config = dict(
    input='log_mel',
    spec_augment=False,
    win_length=512,
    embed_dim=128,
    encoder_norm='layernorm',
    text_encoder_mlp_ratio=4,
    text_encoder_head_dim=16,
    text_encoder_bias='all',
    text_encoder_moe='expert_choice',
    text_encoder_num_experts=16,
    text_encoder_moe_every=2,
    optimizer='soap',
    lr=0.00095,
    beta1=0.95,
)
Rows from block 3 of the text encoder of a small contrastive audio-text model, named by matrix and row number. Rows with one number within an expert belong to one neuron, the router's apart. Each number is 500 + 25 x the weight over its row's rms, rounded and kept within 0 to 999. All counts start at 0. Numbers have three digits each.
Before each expert's rows are labels from the 100 texts, of 14976, where the router gives the expert most weight on average: "fires on" is the input token at the peak. Only what is clearly more common there than usual is listed. The data: notes from a synthesiser with random patches.
# router: router (text_encoder.blocks.3.mlp.router.weight, 16x320, trained with AdamW), inputs 214-319
# up: expert up (text_encoder.blocks.3.mlp.up, 16x80x320), inputs 214-319
# down: expert down (text_encoder.blocks.3.mlp.down, 16x320x80, transposed), outputs 214-319

# expert 11
fires on: "p"
router.11:497519477493540472537488533473472523530519477490519497485482493478463497500467506478481534469534527512478517539521506514497510513490464487493522452515486472500494517479470526503510507472456515480483502498491466533451534495457487509532442518493516491517516504511523521475487492517521522499518454432499535506462486520524
up.0:526568481510491494507497499501530501517552472474506475505504476482449502494491494451478522526519479484488480467471528459520486476480497529521487492519503528477512504521533491466456517546513475471472509479529467536499489535486510477477488494494505481516528465504488501453530521492460496495514532492520494470474520509495
down.0:558477538541524531519475525485507467510525470458489482537505510493485494497471508524507457477540478531515534501512476494500494480510536514538469504495535512507472461478537523497481515455502509522513518470469493513498514513533522467498529528492511500484483483524461490534459517490519457512526504517488539521470502496498
up.1:496464535508501492469496479491510516474508516460467479497527514549481506510496493503440510447462488504507504505484527489511545526478485512481531489464468514526529519515457510480486540484493527496477497491538471463507503503549510451487491477543488459496536511476543475543505479495550475501495496535481533464522552494485
down.1:520469524470587516504508485527497535516485474510510457526481474493561521477552526481542462480495499499507526491525510533499521543510453498471510481497521508533486513458492478501519514476521539484500480503508543466520474486509474538498496524477499463515459486450498470486534484504485479516525526465490468499510509492538
up.2:487507528509458504491530467511465488472505484495527510539494482518491486515531485481496502493505499512519519507459506506502463498521512501516491446498501500463446476514498513487483453513487519516531525492493473516501462525475506547496511524467466519532473488449463516521497530480551554470501497489498486476496508488478
down.2:500499466570480508496492495474530509492498538438486513535475509468498496512531501546520524566517460499506479481536532466512538503550454533492527461508504522521543544533531436504506502527485483514491490507469510503472526478526509511488464518489538470530528482492520487496507460498506484514490476472449522489482502461471
up.3:461470499535503495519464488506499513464479512514534496515540485530517467504458481492526503539498491525496489513506491530472495516490486540534530492521517488513516474482492475470543516504537511499538489478519466515481505492481512494502498515507508502540436475545485460504474526480509521474493502479517520500500527500509
down.3:523494466522464475481498524444469541475471483505488468467464464459525464469457497488522542478464527468521530490480530476487456526499442516443520520509485476503505507527536470512473473508504500567484518524468509453493520525516517498511495474507541524499478511490505467512539518523516508535504534468525524486471501490491
up.4:487486514480562518522469513495513508553508480472516539513481520500515552478502465455494509487490517509504452464448485463485521511533510491472502498508546530487456497468490493524480450492511507494489536448567479513493495495497450511508520519492523506528457509519491467450519473505505534488459483497496526492482537476562
down.4:429499492468487461522442507479492483493529514529496528499519523526450507513496543502516458540495500485467541519557488526514537458539494548457465529515498512487551526538499551501473475506459481535497506492494521496475450506486524491546457481499450474468484534470509483502515543448486504502489490474511494482455458508458
up.5:467490495511511538508490539472484530470467506441526538491481534486492473496504463503464502515511524465463499495528508536470510482546489544514527468483479556501545441450530504492497518536491516493482471522475540462496524519480501508490525525516514462470516513505492472504502510489475473516490489520476531493475498501471
down.5:499511481473458497513515535489535483473466501512517501503485540513510482498502500490491438486516514497506512536462478476523508515489479495532507494490529493491480467509489511485525536504497508504513493469538474480516495464496515452509507509464528517534491510477510497458497492478492464517503494482485503483526549465525
up.6:474513485502518481513525482481491509457512503513485519519523453448480481505518493464485502564520499511596489526493478493470481542532466489491457512469488497466480469511489471505511507527539532498518467473453508501508521496528504537505501531530520465516500500516497548520469525475518501491490523483518485518449491531483
down.6:500492475495529489522490538505484468506493449446468492488503544514551471526502485447494526516484501518487553469442492520502511535509512551506521490500502498486540481493517474526498514473524499511479499517526463481528459517530475524504508490511479499550519481512516467509521515480534523548527474528455554478445504480476
up.7:501479484540464495509556493506478480512476502526538517546471480529485499513532508513563478529458525522498513470532481503482492469484532457544548442512447500494519475482549523521505475524490498485494478478540535489505483481529457479491519512483505486476497493522510523512537465508510505488479486507478530501481503488511
down.7:513484490561503483501528491530495475494475501468541531503525500460483473538489492498535524528480562498530474483515521512448511502489482488508477503485498493487494508510507498483471498493514556506536507466512497507490518510496533500526455561437503478438499514542512486497554468486488478462503490518492510501488560501476
up.8:511534486525497495493521467552492482499553505486519474528474545499513468490500437485498489444497518506484492507490514503532518530530495490475517469496517470496484465500497474505534481474514537470450518509497487476504452548519482475495539497486562480475524521475502515551443495461522499533494480489515459501528504480488
down.8:482488457511499518514495489532478457450494520494504546495509527469528468547485459533531510479514471516492493518489494483498511464502540509481542502516489477539457464485510482511485523526477480468488520534492485531491443469466501548475517513542513537522492533519493497466525535524469486486476503475512481473479500484482
up.9:489544517480488489545484485510492521511510501465511545476493525502512511458512532491546475528468469505466466489528512455510484528525464517543506538516531504527519478509534436489496506530495538499522509554507507491510506505476523497492525498489504523519451539484501515485499481491492524471520510512506539485485533501493
down.9:492525521534522488461548523484489481522497532502501522488540528498505515490503506490473502519481523472546514526475468501492489526500479500522483535464536523512473479515577555519502444517512465495504471537462514505490468493510537502464529490532503507475507495486500490512530538482516492463533498474524507479512475526539
up.10:486482530488451516515480469474500487534489485521489503511492504493446480509467498496523489479495502538470504523523529461502511528465529459474523487519507501511479502504489496522512474501490472487523508499506498483502479489508465526487514491499467514490466532517465543482475485497511518539478483506508524490445512523523
down.10:537472492520479470559540512512491509482516522484529521510486507479517512477495495493518470507516507529533516521517514523479494467494531462487518501500487489512494453491497471503514515505516530543483502458489482462505546539484494529479528466490498511498506522480509483529535477497510480462482529527499501485456429527498
up.11:522445537518471454503466503550506517514528537548527527509479487535474479559509508538542483495472554502485510439494523528496477510461492515533464517509485504462497524554511495485497514511513561521505495491498444519488501498542495520454506441538506479512496512524487481472514480472483477510514526512513493477460511534527
down.11:530584448537480443513511491455527466478455500483501520477521512463554502476543478513499510499472517497515493542490516456506478475509519495520525521538494523490481548492478460487492518528492486497515521527516527481517508484483522526530491515514539509468452508462478491507496498513493489458472529495497561472543524469499
up.12:513531471521500515529476543538501483494499465526485505487521481526512517518491497505530486509503510513485529502501493530504512491460499510523449490477513545469506456501526500503474503511532507514563485463476502499487535488537564458500485497479529495560506496510447489507468516509486506495527505516487518505504485568514
down.12:489527512485505502507496483460472475498519510486508527534518509503491495475455509534509536489504476510517519499510543503511449457467476475478525518577470513540538492496492487541537503504484528541469546506509504486502464517499467510531499527461457502499529489486493537488476501504517511490542433490506505477509493516521
up.13:520506449522521539450457491529467454553490530550503532447485513485510503493532486542494500526525501526493490501524484526483521498535493508478509509508484482503498501454506467522477490465503486462500467508518483493500505510488459522520494522494500470517515498531481551488472563495527540471532494535483484497489468499531
down.13:476452518476470514513535512495498505454505500494532530484532518497482502543483526504461509472459475543485496453471434449491457535496497503516507466478530496484542498513512510494504540476441535486533513474526509484480490522525507483528469433506508497506523484489527490521477463507485470519457506509496504489463479468545

# expert 13
fires on: "c"
router.13:459493480546523469520487500498485470499483470516521532481477519473505501511478532488528521498488517535506537497537457547458504498529505483510535482451473510497538467513515484472521479556473488475536538504505502505502494497467459488527520503486521515513506470532458546522455474462460466505454501496500521515511513518533
up.0:503537502501501450482469499487466522470508452479496493478458532528456521504543476504480472526492518489479508492481490480520505472485476492519455529519459501479526475496501531515474493494469496483498521503523545496500471495482513460503471515505487536514456554494469485511509490472493525525484490508503514516448481474521
down.0:489528496493475508491491557480512495519506511510474559502452494466525464544456462468484534517510502507522523537530527522478450489468527507537472430499535483480487467482519506510486526522500494491489505487506525514454506520488500488501512487535482486493490458483531527547493481518485505487493489503558552522530512487499
up.1:474552484500492446518478500515528505543518496510531488489540460487464529520519483538498513443509511468453487520528495490475492509517520516471498515509482471500488489493514506478522574589459485505508500502457499509513523456510498504518487522471498490510526493526486551455506472501469484530491511505456551488529521511478
down.1:495453493482523498534493493546533484527499517481507476477440468487474513504520462466478499520474537507541444541506510496507515545460532549499467520484504554534549522483560489554515515542472512500523505511480524540489488489518475526478507474517508538499483509500469491493508506508557496482491483481501474468476521548549
up.2:523491476497491528485530482455473436524477534509504499494476524504498492529535481498472546500491502503514487501488514511550475519511512536504506470515496453450519466521495514510467478472507494531548521502518511454518488490516484525484531502544466509485487515536525512521475480483484480507470530503522556514497501500488
down.2:469499469482507483449510494512479501479547491490543484462500500506474519523483516507457460496524494513467504464490438458558499527530495511490541508507512481506498501493549479480493507523502542498500513540458503530539517531499477472528472533481508503468502508493512481481515544481479483481497513453488481503501571505456
up.3:495456505507505513540483481485472503499523493524485493476515499519469512496502490444520542473518527565505502520532539431513490479474491525511499495500498507509477478473469490494475523473508525511488507508505460463474453562482490473475539532491441476467526485499553511455479535479494480505470466528454501495518495535473
down.3:494459499500477525505534477480488548547503478541555441508532518465505492545487489547482486497484521500502528530507494503502529515513486502490534501480515511501515523458516489504489506490512494507495501474483503481529494495509475508496511505488516460486552492522504529514536467529518489502486429489547498522506453471455
up.4:501550499471494495483513532512465520502506485520497482468430491512502475507476488502537470527516511498491492437496544514469527533488522500454489485501550505507493534475474517529514446495498489491465484521486496468540499467531537488518517483488498485507448485498501511504519480542486537507539493498480500523518508543541
down.4:488510473513514515473426472516497548523508516481505470521554479516503527542541518510499523484529483505485494502519472533552512524480506466521486526531522542504481484493484489535497525558515531502500514507504503470535448506564460450503507493535472502496503465504520480477507478513488469500550521488520533491526548453450
up.5:485472542543549459491482505496493479531496512473496480448458498533510507481493522507480453503478483498472464517487560505513543502494482490518483496482516499466513505537485476500474504524514503429533484466492487447499487541501517510504506466473511519496523475536520499489455562472488511511484487485476509484486497490521
down.5:488514523505495491539490495503468547496490483487493467502498525508538441516495441517478477535486481504479471503502469492506470529482487473511519497533477519510507507537485482506488485517483512514456450501549476514542506529553541492517482490526498505548519514494480484507489488518520493448504525543488496474530511522515
up.6:530478489523502466502491478501495522540490524498496539544491517462476478460504483485495488534493490492502527516487479552484487480526502496460516462534473522540488503510480512495547527494510478515453482530491512526471512541490477488512450510498510496475511513537514462495491513532517499493531486518506472441474487516500
down.6:479479480479525514507487529526522484494513489493516516488500487505468521527491513483502473512539476560483464477507505495546475503509527497471486482460516488520542483534525485475526509490505434557504504472505448463470465534502509492465500493494503492498521507529480488492525488503483536460502453461526520495503451515488
up.7:488519497539526493480518502512532493506479461491494546496504569521513513491487476507462514535437483497508480474491483468492484441514517525482473530514519511495496481517505504497490505537502544488495530508474526483494470546532569527464495559495528501479466496482508417489511487463504535487442522511515475492504459508523
down.7:499451509528486453464483509507482468497519477506464457511493474509488468529525479500482488508513540511488489442480502492544513519496525509495493476546537470484493535524544510504536476481496538480495447472459484546517458483472530532497496531467449513508516510506485488504506479509486475475499531485493505508552512513515
up.8:465501480532498514510475509512497505510501466511518516450513508490513555535503480483498546544559531484530482516462497487467488530505502472505499487549533516508534466550523455498460498518515531472532461526501516500526488506524478498494514457501481497499537494510474489521484536487533493494523542503513477512445459517473
down.8:515490456540481480482505496524479518461509500483509485485496439479482500418532495486477542456510499489529488475512467482522502495488482507527462460477512478500473510539477510468523475491532503536531495450500468515497502487494514474546513473525504484467482505498498507496468492438488529506509479495527485526545487547505
up.9:467531438517516513510505482493547488480536477532558496496533525513510539512483485511522457508473509486515478495457506514521513509565474520460463541520509492489475479490496507474489516528458477510496522459487481480554480473483553521472513484521489508481507527445491482471495509524469470466494474497491516507526482498512
down.9:483530524481484479486493475502464457496499512488473529536454463501496551502475455484498527513511484509508460522465492522474489505535504489457511498503500511484536532472507453514519500507493486454497501511499504478493534513469499531531531497478497487527523476538528494460507462501507506489527470503519556476508479500489
up.10:503499492531460473446508471483479465468534551533509517470509547502476498494448501509517508533489456503513514523489502488497517477503532500509519548508448510513486515535492481486514492495452528496519479500506484516504506476495486460534491491495512521489450473524494496474510479508560521487443472489502494511473501506506
down.10:469552498495480527505473472497518469504483467477518498458505510523534497490469491506493494491498514508498495490540478542503519540457485533477490492512521521543493527505469537499538529499458540511504472524531491459480530513509458506507516526507473469486455494532515461551459499506495512524502470478499510547501485514520
up.11:513488524503497532473517497516515532463537483518508468489493508453495488474548489504500502520500477490485535496515528468520457514510520509497507498483471448508503501517507490429483528535495543485522461546496511498510518484484476436537501490537478492477441480539450503502519523535544514546522500484465489495520499559500
down.11:449478502473532537477498502483496509474495474510510468465502461497456536491490512497513506485548497508492513495454530529504530501524500516509480491477454512504476471487513482479522528483518473512479501449492472473555476489481497536509480506502492479456480483518498461512476524515476510473508485509482535495476505488500
up.12:501470487524513473482466516527519483486485494540554537461496504525493492485462452532521548468538522502483512509507512483470517517479479503483496494554506516505484479485519547520523499509477468487475493490521439502562525457496489503471501492506476456481465475528484495498440543474471488466477484483438433500459526478516
down.12:486506494518529476460531511525474509495508494486502496516462515500517479490512503486497477533492493497512504472469486542433511470504486491533543524501481513508532447495505472502491508478499504524532485530499473494458519563518476479518492551517529495545501550528523482482491493501493505486511467468505500478470462505465
up.13:495507538539528520505461466488490524489514510490494466460501553509481455521512506518547480487503501531498518528520477508522488498494519469480508526481510507480513528513503484494492536529549519490518531489502488485500524465502477520471500452504500506534498495440534496506443497474494503491497507512482512532525490466486
down.13:512524478505481490470506531458504503525512523455498475514498510509530516497450537502463540485448495462517547487476476509496497471498458517501513506483525514446500532516462507497504487491477556543520492528462490495515508523498495475509490508489459497520487504552525494550509496482476530469476453478522513474497508514506

# expert 6
fires on: "r"
router.6:457506515493515530475504507527541512508513498487534480505528504508516508489540518490461518498497520522498507515496482498462469516481466470546458492508527453533491546499519507511494457520494523480450497458488560511506527549510524503516508515508465471504497482488464487489530480488522524493511455506500471489528465509488
up.0:511508489479520495514500565487484476494444516511499500491489473521461524528539475507465458516485474513472499437499481520536519511490468504528497498507493504545473497533494505498540528444451494498534460514502532508513492486502537501465461505507484526513515501474558508476503489507539487537483502503487500479494514511519
down.0:466504532486545506496481507473500513513538503488522472505487499540506521494496527494496481508498487466484523481518504489549476523522543501522508475477498526534530475504471491501502527494541523499466502516511483501522461468494562517490528532499478468457510499514473491553477488455512518483547469492465510505477496483508
up.1:526513532489435519529478487505526501507442535509508493532493548525471509479524562488481470486467470521492482507495475474485502504528529476485555493488511511532489520482491515529514480493466508540480504513517513490494455537496537510534508481546479531481475444509483499491517501479472500501491522451465492491471549488519
down.1:530505501476569531471505513514492506478496465549504519490466539487499516504529483501522546504523509500544479521513519528535520518505496539541547495479486499469506496510510485534554522533474505480539493476507503495482493534497481535464490513501460452516509497491513485500509469498478533509513496497503528500497498493502
up.2:524476498486541480468503540495493507498532467477522504478525476448548485475533494482477543452515495533527522511486541503510534502517527540528485503501513439490518487477512525521531493502497507517513529502492538460471451472514499539541517470480473485492541530526469529495483498528511500532510525486455522486545486461476
down.2:537473480497494477522499517486534537510524513494467449526454531512510519567506536468458529524473467490470482492508570505453474503484538480509507538522501493523516523511513503504497472495543429483479499503465512491517510455495474491505534527453468547493518475503467494483463501489482501477514508487513494534498495495489
up.3:517481516489498492466487532517464513505539531488484491503512473491501452537452505491503495489437511474492552503534499522452505454483524489506508488551506485480504469496543460520494478511480508470557483486564456493534478542490514455513526482540482512452504480516507515484474429523572457505482522524458486458495544522487
down.3:501492462498551491494539454477516518468473507487535510506501517467499439492487485502502469513475497507483516470534489528529470525537546500568531474502529465526506487507518504509478535494510503487530484495473509502487489506502479505512478489501501501565499522551518468458523463480536483469518534473501505491521510536496
up.4:508474527469552491486458482531509454533500495570513464513470479539437518517502471486486469479459502485458440507484496444499542487487504460491545531546474473490508504495460473529494536487472478496505541501450469504528497523507478504559464514498552498515526529505517502484488514496497512502476519491491485502467513497501
down.4:519471502480498508499548499511520462460502474510428478491548514494492479505513530490523540494481509542505524522501452515502505486495496487489469508481558478524506493500511485501487504494460523462464479503494454543488460497459507508516527576527482526526508481498487477466473539482529533489522497521540531512468496541490
up.5:519489501490504534474543496518519521472488500534516485462472499519525488495509517543500476506456492533514544518510509480464506532505480494494463475462461498509511505550506499513484480499528468519524546514483501498469511532510472490499515526535508533487468493529513558475499487490514538502515510506481525502530440502475
down.5:498509480538521472513444449494480514529535534474537519523495528500535520525457505463479539455515485527507484504449521521508490508486544497508532501492484464476500470537522508452536547537483493522440507500514508525557470456475517532486476506505535506444514508485492504493493463507483503499491462537493464525544480500482
up.6:471519530495484478497461478462493472480500486504529462489501493502534571485505481535454452490513450509512503469490528534498538514534489475492438511505483485478533546519507484433507518485497544474512485510520513463487549491503511499510492489456487522514509505450467512471496453487461492491543485483529510492497452500502
down.6:483510555494506509522510464506474467480485461513518522487519493503502475534503496498511513498482518476536461486539478590529523489489503474545507501538482521491525528485471532490478483480512490503445482477497511510548509488489503547543506543528492528481506458494489479485483465491501482491548506541516535511556497515542
up.7:538473507500499523502535453519509490511524527486480486504530473485504464505476458496505452505497501510514450497498504475483529468520493445467492481515519509499495456489519532542510500534502510506476468484514508514462526511476514475526487480528496479516497482500456534513519456475485535497462537438525496523534533547533
down.7:511497523484477452476466520550493498513493489519517509490456544494502511485501502478445494512484546513434530502482504497485496508471495460525489464503458507500463477463498475498550478441506487500527497488550532553452517516510538497501452461434476489471478521510489485479497515507468509497475510483545524479497485453515
up.8:488484475509514515516520531545516480522518509484462478466466514505482453494504489502453462553508537503496522512512477498516490486540480517537513506476521496516520502518540499526494506469536502489512518474516482521459469503507522480513475515466475511512479482516521489492497452501497510503524482492535485524515482522540
down.8:489526515503493478468474495476522492517522504484507499534534495477497471476507505488508490456508492483474503471516503476520452519471505500471489495566507456500469482523506492426487489520494484491516467460513515527511526467521506486504520503514525514512523499458500486515531506516502504511521508508494516527511508491478
up.9:480445487512494547504489500518514538497501503477511495486498475467523535434537548496499515476466491472497484492536493526492519493513496485502555567506536482531464491526467502455512524482468499494460497477478462514544497506476520476498514545502494524522519507507490545513548482466520484445492497513471461462500504457476
down.9:481464463478522450475516506547497473465513515470527518528467527499501498525455479506506500481450517467457492576531482483493517455494517507489489469484467467510519511480510519514493532481523539486507439503529501462512518521503488521473510452506493536480483509504509534510512499492539475509492510481489454534457495471466
up.10:522472506525486525514504483499480498512507491502527455460525508480533486522514447514508471481495490465530503530534523510525477523497509533514467525499486495519496472446480458497485475487478522481459511474468477501487507514515443516480491476483570515500486512490525528505503534517446480491524460502547547536560513518532
down.10:464538497511513516472526482478498456501501490510496506509508453504493533513575544499480514497450509544524495516502512539487516469502509463482463452520464520497472533501524527482529457477503584524524521529514559520499496548519495515526523503492504503490435475506502473517504494502514449518448506531506452487502499468524
up.11:479510521498488479520525486517494515489492498532460501497506518452493516500431520506521489513489517508471495488430488517536513483510505500519520507438471504482525532481492514477505497512475522507460536509482553515503481562504507475502533508481456485495484549499505467465502465513496505508493550444491498496494468515499
down.11:477481502504499506502493487518497537526487467466515476509504498492515489496490559517474486512509461521521474508500490469502480467512476512466501473503486495555535545489499485526505484503488497466531462487514495490479488484558502497472480476462507484494490503486477506510496493480522465485502480542508494497506514504452
up.12:503527531529530528527510460485489548544571509497473523467484523521542485540559552487505436525478487506474431537526451501482450472537556554482488514505509512481487478453497514510499512507474527494530500534533500523523518494511516482527505466506504534502473535491480491514502524493479478499490521506520500510501488519500
down.12:490515553509519478492490474531464483509525467495490519520509509486444480495524534503473546480527484506500501491467513492482524515534472488478508470484530499495497492507480484500513532543518486526498485492501520518492510472490510526561422441521494465489538461536515462528481491508510477512438502500490503466537473523521
up.13:473490490557493435494512459487472488455514505502480523501435477497532497510513484490488515473449497492482528492518491505536493540485511510440500483571488439499510454536505480506445459488487499497536510488516499485523495474536509487501474524524536540503535484470481479522532496495491527499504559485494479506507519493503
down.13:585537555489522511494511496528519522531505498491526498501476537506492500505532472522485519505506560555521518532518496501556484461483519476494524480491510453496474527490468477523520483539451563497493485507503516466526460470487524500465505473542485489497469506474509490525517524524534495490497499481504506488467542494472

# expert 2
fires on: "q"
router.2:476504500527491527497541543506477518438513476507512519488484531453501462483479518493484497481529525462504526501478467467494530520509497533461511482529521493477488507485524476521524553509513502530451511532508484527545477458515544496509505471471525522516447491516527490493500494524539493495510503471501488518523515490506
up.0:513497514512492519476525503503518480561512507495438499478526482531492474505547478483518536520523543513511517539521514481485496501494532499514492517492484496475527553520473472458479510540529444492522505485480503557504509452487527519467531486492510485502496471474493505527521532515495477495476491483532524449503488523489
down.0:466531484496475493508501521509502520538483508514526491519491477516481516502485516518468525497521478486536489507454513521504488493505459462548481502476479499545443493500555459513448476484489505483480486504530542463539504474513495523476500484518441500532518501495530495496534496531502492478513540542483497521529532502489
up.1:496483422480552481469563498510545517489495449553494431489485493511493481481468523528515459487489529543519515522527489495467514464484491490468531533546486521538500493493506460474434475461466478482499521503549491532528538492459521544511475480523521514524511448459514501488481527450497521499480517453516487494484464470521
down.1:457508488473515490492508486539513498492471545468470514515543520517523503505511482445492486512458494476429486537529508505516448493474498507427506546481476491452553500516499449495525508471486520497480496493513480507485496534527453550478485468516470525469494514522512494514512472468532471506474503490482501467445536492546
up.33:534488516512513487477516526469491502541492457501512495489528527476476478535468526489466530517527515535513544500509471491510504529512482549502518562481466524507521505465495529485478502503507484534482489505525518465469541562510492528477536494509514504513505469534497500471530546537498536472498484517512503472492512557471
down.33:492526529494480532528492521561540513508529556479506492493471459514510526472508503483521499508570473446479502518503514483467514486512494504471445480528509496539506478517468448530471457523486518485509481457516492494503516520489506483524443491500534500525476487518502534468511477516546439496519495483436477484511478491539
up.34:489546549512474463489482482521545465492493523505472492446505476546508502506531480507491479450492494472499447468508481494454511461509486484509513521522509488494480510506517504490527509507484490479546485505510453482499510477516525476514480527502489529452508526501533490469498512494496483458530501447523512536529512496531
down.34:529487467518492477525502455491483451521511466522516551493493509486487510465500477502483525447499456473549504520497496492504521497476533486506512523485517518496550512500526535510514490503513476509482526544486477492509489473506459492507473503486479519448514492514500523492498502464496485527469475517446520477504510462516
up.35:499531488485527521494519492493515531493489526481488541500521498530536506518483530457536497532449475530501485525518488491485485487449525467470478493496511492513532489528461536482507549476554486507508497508469469489512520500528544507484485478503533524536496473516487537493544494449470517482490474532502491493483523495487
down.35:546544545478504484556538491475504500534513525493540521529532539516501472416478525513503516479499486496489506544494498472511477507557451500490498513462495487509528474520520520506503496454539507501482503520506474484472512479495467518522454495484483501514490529511530473480506554485545495505487516512477472485499537503522
up.36:473574495499503533533457468491513451515519510508537513511456514496481521500514487532485471518477497520529491482450511450474509511466527486521495496506524492507552486499465513483493427513524495461485500497464473518498518536526490439513493504489482472501494476527509484452509544465513487483502467521436483541539481457482
down.36:474507507548460476507426494450490490474516495487481500509524486461483474525486481521464508495491491492473494484518508499505497501540472572492505462490520495477521505486486541475513493445518507538481514502488508508508540473501491500517490518505526524538511539529472466505504505500508559460483504509539530485510473508521
up.37:499523490461487478486472478494497481469481483488505494495541527535496498474547474475518462503490492474504499504512531510519519469465517473508486487515511504503513496481477552491488495513495510473501470454449519545480445482505489503531491486529553522511448481494518501507497487465518482511497523496510492518517513520528
down.37:515484502495491471498497513488497520471472533488500487476526495470528549493509478519493497503490455534480475483496490482496574491517514511507533499540488495460546486492521522509572507504506488523554484518527458457547511473505516553463473500480530474512480510522533502533496533437457510509467515514544515475491502510469
up.38:476495448532474530520517531476454506528505523497489544489488465506456497503506459500529532523517486481539469516528533474499520488511456477452535546498457483461484498530493542514517476487489454515499495491461484497500459528507468500475501481490497524511459526555509536463545566494515499508485495487489497525479487440498
down.38:507487472490498504549521462542487501477460447509502544511460503505538451567509509511535484473509470449516498547499532506486488471488518526522473463517507510523500490498534530478469536540549496511533487512486500489522539503492546506520510485461472503529529519504483541497475452492520478503530541472464511502526499538479
up.39:470536524563512488470468505500496478507509498496469492513469519509480523505495468498511498502491485480485500532491485532538502502524500533499502504544502457505490481466486503517484508489480519510458475517507508512496505554497504488503474481447509507448485513500460524485523497472530528475528490525499453524503483489522
down.39:478471490531528493452487486498500512484488489528491481483511446505459515511466526533439450466522505483523494531520483561475480530486521466499501520467515501516522515500490509473520493501551504547498450512500484481496476485509478449480496495494513512517502544527479540511499533442445521481533490522537524458527481497473
up.40:513444478467501499544493479472520513491463545480545492493498531517473503538455545486501542525523500492485505542473477473502480459445504518487480552484489542518503545520520527476519481513485511526443501532476481511504460494485512488528514531552536556498514493496512515525525470509508536510517517552507484503521498510494
down.40:535513524521485522477492518485484507501491496444450519504486491479537446504562472528479489482466516524501510491516451490523521485519529497523522527508496527475487466467478517473498490513495519515556477523513499473522517508471503498545482524491533470503549522509486508487487542524503477522514524501461522505537487502510
up.41:523496469521517498501533451488504518459450529532525492496479528509510467531437458507527449487508500526510495515528471477500536479529523497483532463504535489505505510504523531525540491502501495503517489510515529518482522520526543518523459481464519483505518513487509495450518494450527474515496537496522525475460480495477
down.41:512466490549508504542489511529542482489512464497496461477477557522526463456493470487498522494540481487477515475501493475468516460484494570482520475476503452512491520510512484487493470529497540516496481497500517499501505492509433485507482486537508482527449488478509513516527461512483509479493503481561507521514496457514
up.42:487494509521509477506468496494511488502465528442507500484452487495512551524495514499505476421494463546534547442501514471478480455523532429552504537461505503495501519492494487489505506482457475500472483483517530522503497503507495469526511525528497498520513483496481518527501494479518509492488488517520471515559531496514
down.42:474498470495504500460498512527477518494491460480537506483495495475519501493499487527465498486452532498484506530482509501507526513496505503502502490538491478506526479514521496477540434553521492529564499513521532460497505500494500476444474519514457549537465517495483498550516474507488523528528509465490483510508500475482
up.43:474494548482512544520475491481502487533496498516474474478483497475492484485507495539512481510490479490538502500530504454531523495496517502492516483488458535506501493481505442481477447548518485476487511541475527506497515523502447506490523538516468455524484518507546540491510468510551502569519504493502507522506500477508
down.43:487478519491478515512482490526514540526541556500473468494519519463510537500497476504536505468533481467542478487492494538444492441504495481511540485442507513502503550517503479489477524472477510506514542534526527468502528473470489474537528485500518465538504489508500490544490512484491488461457469487509455534496468491499
up.44:502520486553564482475528518529477497476494502459485513475515524478459505482525498471538497481456490468474512487521466477527529522539528493541476470477517493497480471498540488478471497526475493525505498500525488492499508484468545523456498522477480477501495505507487492478543516468483551505480514524536546503520507517462
down.44:492486462499520510480488487480494539496521484499464463509489493538471523464474529519482534470539518513505507481501501480463489531498523493468474543485506501533521438465519471493535490489474491505498536502496480533506502510509516519514512528470477528511451529515523498533489483487457499530478443522516494541513506516530